A small spectrogram autoencoder, trained from scratch.
Training: adamw at rate 0.0023, 5600 steps.
Rows from expert 36 of block 4 of the encoder, named by matrix and row number. Rows with one number belong to one neuron. Each number is 500 + 40 x the weight over its row's rms, rounded and kept within 0 to 999. All counts start at 0. Numbers have three digits each. After the name is the row's rms in percent of the matrix's.
# up: expert up (encoder.blocks.4.mlp.up, 64x16x48), inputs 0-47
# down: expert down (encoder.blocks.4.mlp.down, 64x48x16, transposed), outputs 0-47
up.0 127:463470431464464495541518436622528487481458522541472479575474526433508499511566494490500518553467475554483520472483507440499497486475462551546558
down.0 112:486517540510526427505438583470527528535494505479501501597428521523462511471447501536484466509503483434474476512564585580458451519483532501475511
up.1 088:463543436489508571447504529545526426481486502473508498576543493539540503492568541487473532457516534441531488409520479575541473485558470485491544
down.1 088:456509513528525473466532455619478484510446526566540500443586485455509532555474488501518537542450498481507548559524485531486543505465520551442548
up.2 130:428445475524535529500539538610523450489453468535502501550420438484498469505576518481464509476482431493509435526503528509527508545489489446541542
down.2 103:493534490472502429573478454531493490481492537552475522455458486499574503445477514551495454477515482415462521518561569566489496556476447516430545
up.3 092:484491508571515526611550482592542441467541431519484487500462511379524497521528438501481483517490499500508472533478509466455543477478471526491527
down.3 097:539500450521469472561509463537524435482509549543465498446429473499510561482510529525568517490476441473500575494527595493569508579505458482505517
up.4 091:569466527508496519585525479541516517475495505583513489517411476417497473537459410498482515533473483528547422486486473454436513486517471475543526
down.4 089:598546498507458525566465536490469445507444483481511468521498489501513508414467545566552551522545489448504486487591540466532483515572483545506485
up.5 089:422513539526474502493506517627565436438496457517449508466481525492492524447563471437468523518484481482517423522511468522508488497578473494528528
down.5 088:537558553528468515605516529478465451547512517553425530423467475522506519509420517534545517526501472527502522528545587468466480489487474449471514
up.6 093:491481402423460492551540509546520498422450541540528456590501454459493486489509432490530516505475492553555478470536476473494466461549485493550535
down.6 085:512474569494455478523506523400549482497540453551540472511501425510535541434419524538474532510465526430515454502500531516552474512541514494423526
up.7 068:454588547585502553488484468478520546414539427502468530406511546461490465480423541494517514527508495463500477480461487517497486491522502568530516
down.7 081:524474399522473529509504405555445487477527479512467480500493507421595522559421443517495511538552500515505485463546509441532518516540498483493485
up.8 089:484576563579517448474454475522548516457512547402496481421543563537496475447519501526489527473502524459493529504546472511467490505565448536457491
down.8 085:514480509501448567539512457484421445519510477468473481432578492539552491528505488482556456557561539554489541589484509478534549514485442496511458
up.9 104:467504481524480543487515496457460459453498495512502453416508444545539440490545488489483463458537500441522457436488497542476486460604530406526546
down.9 097:499514434507511549524601419573429474479477491518499488397570459464562467492499479483484526550491465506529488517502486476564451514495525508466500
up.10 121:505506514522422563458603524485487487492484453526458514349471486485570497469538541499456467488473535442506480508497496489518524522511485451503531
down.10 118:457496506519502547554543395621469439499505523512510503437500479445533506503563542501516524466497428459488452523546491442511500522490452494534517
up.11 108:550513604494457529461479526434524513465479486487489509360538505531503475484423513499463544541500520470529545505512458448511502494517463455532554
down.11 119:484524457528543600502578469513509460499498513492490490425473565461520489500597498527480560482503527525495470493481455403556462452497474516542465
up.12 082:489492555467502478494530517524462456436514476513465510389516415574491468512493473529519492552512520492564424439519478509517504480531520398520534
down.12 096:528523530515553523562551380570492490532448501466473512425498492512563495465517544494554542491477488503570495432491507428493470539482460526473508
up.13 050:509425552467442549535487458473477494548410442475525524538489536522492520552466507532472438524568445546512457517469468546493500526456515433554472
down.13 092:487551482540467541589519459592528434471492435548511477438519511487510537493477502526473524456571453515545536457568467446538477475477465476483531
up.14 109:530542509518500486483469456335491438494500531494479502478555506572492472465422512507531473518495511481507526449502483473504499495494473420528574
down.14 102:469492454530550562471572494561511500473488473492560431443535493462477450580428492468512517528481494559522433462422482487537474461524525502526462
up.15 122:562505521467472511490487507312463496485462516516519504485563502520553475477415478497505526493476515485514530463488503455514509507522461474550553
down.15 132:529474480508516519492661498516528485511475474480517486440535511468443525488516508459483560507510512589566455466453458482478462456544494511548481